config.toml
model = "CTC audio transcriber"
dataset = "babble in 24 made-up languages, each with its own sounds, syllables and stress or tones, from a formant synthesiser"
train_examples = 39062
input = "waveform_16khz"
tokenizer = "char"
vocab_size = 55
arch = "tc_resnet"
norm = "batchnorm"
activation = "relu"
depths = [4, 9, 4]
kernel_size = 11
wave_channels = 96
wave_strides = [5, 2, 2, 2, 2, 2]
widths = [96, 144, 208]
init = "kaiming_normal"
residual_init = "none"
optimizer = "normuon"
muon_scale = "match_rms_adamw"
lr = 0.0063
momentum = 0.95
nesterov = true
orthogonalizer = "newton_schulz_5"
adamw_lr_other_params = 0.0019
adaptive_grad_clip = 0.02
cautious_weight_decay = true
steps = 4200
batch_size = 128
epochs = 13.8
lr_schedule = "cosine"
final_lr_fraction = 0.05
warmup_steps = 210
weight_decay = 0.1
adamw_weight_decay_other_params = 0.05
Rows from block 8, named by matrix and row number. Rows with one number belong to one channel. Each number is 500 + 40 x the weight over the matrix's rms, rounded and kept within 0 to 999. All counts start at 0. Numbers have three digits each.
# convs0: first width-11 conv (model.blocks.8.convs.0.weight, 144x144x11), inputs 56-63, a 11 kernel for each
# convs1: second width-11 conv (model.blocks.8.convs.1.weight, 144x144x11, transposed), outputs 56-63, a 11 kernel for each
convs0.61:489504564572562518518504471474475517537548552557518488479475457489486461459426438501490452455482514533542541535509492503519534524494427446473509499512542528495490521550535488434503475462493573562587506508517509501496515521532534549533553529497456453432435457455441
convs1.61:528494498493460435465503492479469543520504508524509495495510522509526521524531508495512495507522521518517517504515506490470455411392512526509485466475461479486472493500492474474514530534535539514493458490518534513471481456458460458507491487473480497466444427433419
convs0.62:534490480493458430445472480444433455441426429430472473488489488481548535538489459424444478493493530413433452453428475481510486465479437456460476464447444472490516521482485472467463493482474428443457442427416443478512495456434423446501497477466471477509551587566517
convs1.62:434441477464443442441441452483513521495458438429442448467454471487468451454489504528528508514540544526509499498494495494465442444448460467478484474486476466455449445525515523521495488516535542533514501492497538550565577538519530531488508526540520509491494487500534
convs0.63:505493488524534529476469477524536519548566539535523521533503499507447459467475474485472471482522568555558552545500466473516547562521508532525511517528485477500492456536586644563545527506513477477442544545541505513506486510512503495543520510494478488502520535549535
convs1.63:474492484495475461452454504533560593576549535531487485474459459501464510494478467475480472461432416508516518515510511505488459445469538548534539554555569544499532556451473481499492516529549535481453546514513523530531529526509479483511520482475501511512521489471447
convs0.64:506525510481462402372403478521564592561530528524500545527498483503512529507503463481547547581629671485466461516527518508489481484498534515490499505510504483490490530500511508514531546481454441478506502473461483483492506471407466496498505573587599569560516498478478
convs1.64:453446416436447468481491481467481517528527496482503510498472413414496485503516530536521512511513519523519476472464473464474451437437550534551560539530528545549538526498497504516515513511498483462447493498481474466463462500526527522525508504510509515519515517513485
convs0.65:478442460519524522558543496472527480522504501500489490483479482564557527520519502493509448468496502480458471514544538526489493509517499458464451453506500473479512514534480470505514520527519529533522471514477491500498447451484478468511540520520513485487503493485493
convs1.65:559418473543459526593578543512550491565602528515533514521508462520482460478490518538494469442521518631493419436489500501481520569547380514503517516522509483560565554512666558471504507453427525529531542517514437404464503501462475502486518534513513534527525497489503
convs0.66:507481499506497519554541515542545531507518533528529497462446453485494512518498499493499428444462441488514506486535528470417420443459512488499509482467500507490463466611565539532514468411508503479502559483448438481525492472474483540590541514507502477467509514518529
convs1.66:472465482547542497491489541555572526544558523502536516498511496441428433465487481509475440406389417517522530528525526514488487513530492503509495505496495468465467479483462512529517506522538528520509449429408434445465481524558583536505522534533542542507486500510512
convs0.67:479460423432475492440441475489478419452487491478489519510497521506492510482549554530504490483462464490468497517510493488484493508487532531507503470475478448433426427562525492515462467540525510496468422420485509504480439462462460470474487527543538541504463442459478
convs1.67:485444450477508474450483532530573490472478492521528507502501506530505500501515534552549549518469475509506501511505514515518520509491469453459476458487529518519540550526519526511482454481493495509528492483473477487509526545565549518542547523529551572537521508470453
convs0.68:412406425504511442368444520561542516525524525552536518538530524510628584574519485462491540529514512434471501485490527568577608571511535512467456444412404456512544559511508513407420514561517526514521500520522502475457474512484497521486481446438456498513541571565613
convs1.68:507506480464489499471482513478438581535477405397386448503503519529486475477484462465493516472444485506484472456439463477501503529531486516514519511519516553558524510449482493460450449441464480463485513519514531519506508524551515528496526508481439432463487511502493
convs0.69:429490474455474505594617553454375464483490491500497529507487508549565556516529584604619519463502573484496480489517512486520541545564567532527501497498516527548541529481490512551531509508488610585559470476468506509523478472505531583583578554510457428410430475534525
convs1.69:503509469507535526502465506530531506491510487508538521518491470507411426427458474458477478522532531541498508491488516499538580567541562469463513547520493529507511550529545487457469442475526537485482510549564591616602535480498529566480507543557579546514525527547529
convs0.70:480532582554530540534519474443484506535519472467483501490492514539563520476472471452455487504528527545569550513472499560612582575539461441425435438434432467495525515458436499513507455439438464472494543536536533530513523499483475484511488476487474456478533565607615
convs1.70:513493486524520530542538516497489510495494481489479456442460506515527545549506497478455460477506508522557565549548537544539514498480533558543517490499509513514531534541504486473455466482486500508508481492502482440420446482506535552475479487494530543534536539528525
convs0.71:525560569539500520551491472494522495505524535538529532513520549532492470504507508522539496472464445519481482476451452472473482529532462483465505553549532508475441447488514522528540543508517486482498478420429439436457480472463457409532529528509468416390384429479514
convs1.71:534562535516510524518512520502515461513516536544507477502543541579574568570520493479486485512544553483496508532543524523546540555566540539536559583586562505484449447506517486459451470495497462462472484480476519543523501473487471427526496474480467455432445466439388
convs0.72:435435447472515509438427469497485566567573548519514508496483460424476488482455446453474478501528571451495504460438453448477515533548470492483492499512485439405421433550543456414506603645598566556541458480508522507511522520506514518445452493499507476475473478483529
convs1.72:490487489509548554546566566505469504521515466474532544512476444420474461474504512511481472472495505462491513521522524500511549555556508486473463499498525508498504474437441465511552527504493489519572441468488502536541513480507532515440459443455416438471473458452442
convs0.73:573501501518548529559588595560522555589610557494502487490487526515467455441470508470436488519549538488506505520516501475472480457482555563530524561554517512467434488522519546515519489453460529557567507472476495493503508495500502504526536508493509478462509503484454
convs1.73:391437469457456442441444512520490492501565580544512500495477492518446406416435427420453454461472495478490497484503530526489492515519534533535495478476482470492539564475511494469494476456471482482468563529541521528511515508527541512475488521557560562566544504469453
convs0.74:448482486527473477520519551585574441450461474483492455475515536497537534524531556583527512513512453445469482451447488479502500528549473479497534511494526525476433471504478448481509541497511506437439505539564575513512474459459452462466446460468495503490499465483504
convs1.74:407445486411414488545520457466522544510453472494464474539526510467412414429456450489518532520496503514478494508502515545546542530550489484444447455483519518534534512573523498474495494466449412395426545507468504511498505479508508483501515494476466488509536524491497
convs0.75:499487476466519469426416489522531449465481474491527523478487478521535517561541528491463508535534489504521504465505510432428493521499496498475494507456459463495492514476507460499498510451426424436456578557509448414425499493502488450547561531522489485496469456440437
convs1.75:492470460397440509506469468507534548575593566560524533537517472499539504496494520518503480487459451505509530550576562550501477457430441449469488515507503505499506525496450425464515522482467480510523468467475492480459467501509536538545563576616623569559551520504490
convs0.76:437425467507487434470485440451511459475510507529477443471485508484521520523485495499498518547559578508465418414449446439476515537528576522480464442430458534602554524500518440480532505495455499442418514476509555519465487482485487440522524538554534502482485484474500
convs1.76:451435458468460520558541508494523469499507502489508489504496522561495495514484474480488475489501505506549561564529496472481485492479440459469455433457461456484484501520497486516525520480422423462496535540553520496484508515490486531516516527536547546521522497503498
convs0.77:499534536489451540573504492517495495494491491495524547531470474487477506527520534537555558535540532562555569541494494518530505504513519500475501517537514502475460447499453461474432447507516472496529474479474476493498489475475503536457450451490503455422359345390463
convs1.77:467481464497547557540510501452458472504522566603580529514479472459580553533515484472485507503470461463493503506496483483506483493514475468451469477509518497448458511491452449499496483494464430488564427427410450511555542550528519480623600603568546525514498501493446
convs0.78:460470501512490552541518494498457522508502516521534526512509478484477487524543555573589581552532508417413430417406432477498512531559486497464480467452460442493526518493554597627556524527521489497512483519500472471514552564612615544465462474504539551544524514513524
convs1.78:523506470473502521526528517499497546583576534543543550564574568565526512497486500510498501510549577492524529534526531558560551548556531549532503476477499474500510492478454461463451462510509509563586466462498522536517513505500515512494479506513527564568576551561565
convs0.79:487446494556546510468455483537555478474472483511498469430470515517453480515524453417430412418453480450437422424444456487510514503519516497539529507498516529488451478483522497453456442454427436455440508547572625644611516468510525532552540514485458428422465479467482
convs1.79:438464513469417440451487535519479498468462464461441508527525536509443457475492491473477494512503493544541543519512493483513529532528593577559514507526503536545542542470526503494528527513516545509469500491494491462487521521498487485573531523544556531522493456458457
convs0.80:444489473458463470476474474479471488496464444455489479482535550447472509521486464455447399462506449498542515458472520481478506511496476493492478455441480521555606597460482464434448422397422466525494526509482471467480487473501540531466514510488470468477472464497529
convs1.80:511503514545561564568530489491513479512516488470480492524551499476456448487505490476492514537544544504479464476481472480445399374390528534528484450446477539586562536475474459465458471504542558515440487492472450431440436438452461471545551543550534500443453462475480
convs0.81:552567532532593527487521517492463424388439492491508511507492516494456470454403423483544584526537532497472444469504532530532532540569483503510479452497519497514503495546539505466495580563530572577487496519531530538492473474473465445525499499529533541571559545530506
convs1.81:463492520517485480504505445385341532513469409405419439505560567494467523533462411399352381455532528415455497526528506480454473505529534509491472505539526578579520479462436448470507526534540500489509564558537524517455433444473498493495494500508516537535520531534530
convs0.82:485498492494433422461461441480489440461480541536547608606586553552520521528524531514531528519471415430487530503489492513526502498553517494469497528579565573579579606445467459512552526561595485432483480450459476458488506487480495515460465475495561556503498505480494
convs1.82:589521460464460443478492464474500407417424441454448455465440407437481469457466454468458445441474521551551523495504499502499518507489520506483467465490545570559546557489505516491484512551557532511480517510482467494527519507493503487491469463492491486469474437415412
convs0.83:490537499456498497475482484433447479481519548506477502492464474488487468462466485504528488438455428569548481437425448459417449456461461448468446434484504492497516465515533509551524522481451457547548567574569576570550515511510482458406402451467471465459427435464464
convs1.83:543539541504507522512469469484466506491503507491463427410406400443492481496515509486489531541523488541538531535507472479500517520517442432450496523515488477461428439422484504532533487473454471502586534525518524532544522512514509449538512508511519531518481457464464
convs0.84:446474494494412438461465463437423393442488491507500488491511511498537511479452468495546543519473505443382449486448452436467497515505501490510524539522564562525535537509477475467454476497517540568552490498496502542516543533498451432525530528507480475454491493486475
convs1.84:506511468488521471459513536522515465451475495474462449481495536536445444455445443428449500524527514549516497511510507515517523510490505491463454463435466486500498516563498483453456491519529464476486614585545538516501479514511530484541515502490481497512496498512496
convs0.85:507509511501472475477501520547502650636577520506516499479480487512506528506507522545541530551555565492503506492516537526516504487493426414442462510520540568560538531553557538514517513483497491475572548548522482478486508494498521549479480487499541534521534527502471
convs1.85:487484495517552550522486458470474488472473464485522553537486487503482487467451456482518539564534544477480459462475462453442451462496515547571558506497515510484505505398419457469466477468436450463458539531526544536519510533522547571501525523521513491479479477465473
convs0.86:509384355422472516486477481498553516506501511496487481472491529563476471480469456476509518545531531497463451480491508530547553548514515516472482529496437460507533513473513449449509535560529483457460527504481501520523515555538521519459477463459459464499548565563533
convs1.86:516549558516516530467442476450439476425452520494509553539551589584528512493484523561525533551515484527477452485515533556559579590598473432471534546535525577570520465518499506540554492417463508525541581589552509479455451449475469439485507497486493516531494458446494
convs0.87:507485467504514513510533512497484449473485488514534562579590550537521493529547509500505550554538505533539583608587585555568544544518512507497471461477487480486471475501574595572567572639595519480506511529523468450454507533543549558475491507510505499495500535517520
convs1.87:523524528496476509542567571558578513511511503506495463464468487485534528536557565542503474463472498470445467481465462469451443445472544519503512487493525557594570552499518505478479507521508515482479490505520515515507505513520510521585574529508476437449448492513550
convs0.88:471501487485510481504509459400431549544543539499492481448455505553489509515536549507459431439528508474480454460463477503513485473466576547505484476466443457516535544510516497490511482457454486464479518527516499453442508526530535515502529511501484498504501504489513
convs1.88:495476481503507493460459493523570522526530539548525499515509507541460472464482493490461440461477479514513504462420380395402383416452450458481465451469481483516541526446433462456443466497501474528516509519498528523531521517544562524507504503483472485459470464433406
convs0.89:529500481468515554526500517523483501490494565582555549543541504430493488474466473477491520555503439526497475458466450477521516491448422489504468458473496471447470500536514531499486490522496481484494563545535552526535529477498511464493506499488480480492495453453495
convs1.89:545525519553587581532526548510448542496470422429489492498536498467508501507503509518490436454455446468476506468455455473469436422474512504507499480494530550544525510523523511505500481485534562605565577538508482485504484482462499500506503530548532542549528497504490
convs0.90:490472436445448485497469452498576498489452430443441453477490512564458494461455511498460477520580555523563556559555553550548527515485474498484515555558509522544525510464481508504483502562614666582501461461452475484492491489486504538492520532537561553534542521451417
convs1.90:534517538561567566537507485484519449474476493532537527545519507524470493509520517503514528498458428537516514503498520518485489499474549579574541534549532499474466482490505521517527529523470458480465467480503507507498507523479465457542525513526546552551571547488476
convs0.91:519498451442463481445487511464436547522506500510507503464459455478509552567591564548535517521502476448450489483473461467470490498494459470506565609615557522533544570466458486502509482506470515560481621612598580551537505498508523559468452475511504457436439494501481
convs1.91:514492477460466473481475479503533537492486489521508503534520522489496501487473471472491502511519517408420420437450442469439405421453503502507518525532534525499481501541499470472490483462422449474483520516539542526516513526520515513478477488489492489453464470484461
convs0.92:479519517506426390386463543572558535508495561553504450442464460454510495500492512555625585543529553495507474486493543570576521510456515470451414475578608626584519462523490471465443446467490510516518492507503492524573527526501449432539539517507481443474493498471479
convs1.92:562561487516536466493555575520499344429485481506536530519476386353520529526566566534510515465410441447469466469505525510500483468498531494535541468419464463442446482495475457479516522504513443416428495486514492478502523551559550512436439438483498480494545577557483
convs0.93:411434445501524516476455484474482555555545512484487473459438418432484529579564528494465486496532567486505484458494528553553537530551538534518492460456438454478475452519515486472464496510485439435378439448470482485491477479468470467564551533532523489480447431443434
convs1.93:481484527562582580546529522550549552538543565571551518512497450441515517510526522518507498498501469511502491480464446473498501509529429423441470492480461449481514535477473459492490467476515533503534473485482470446464464513515515490528518499483469483475492500530541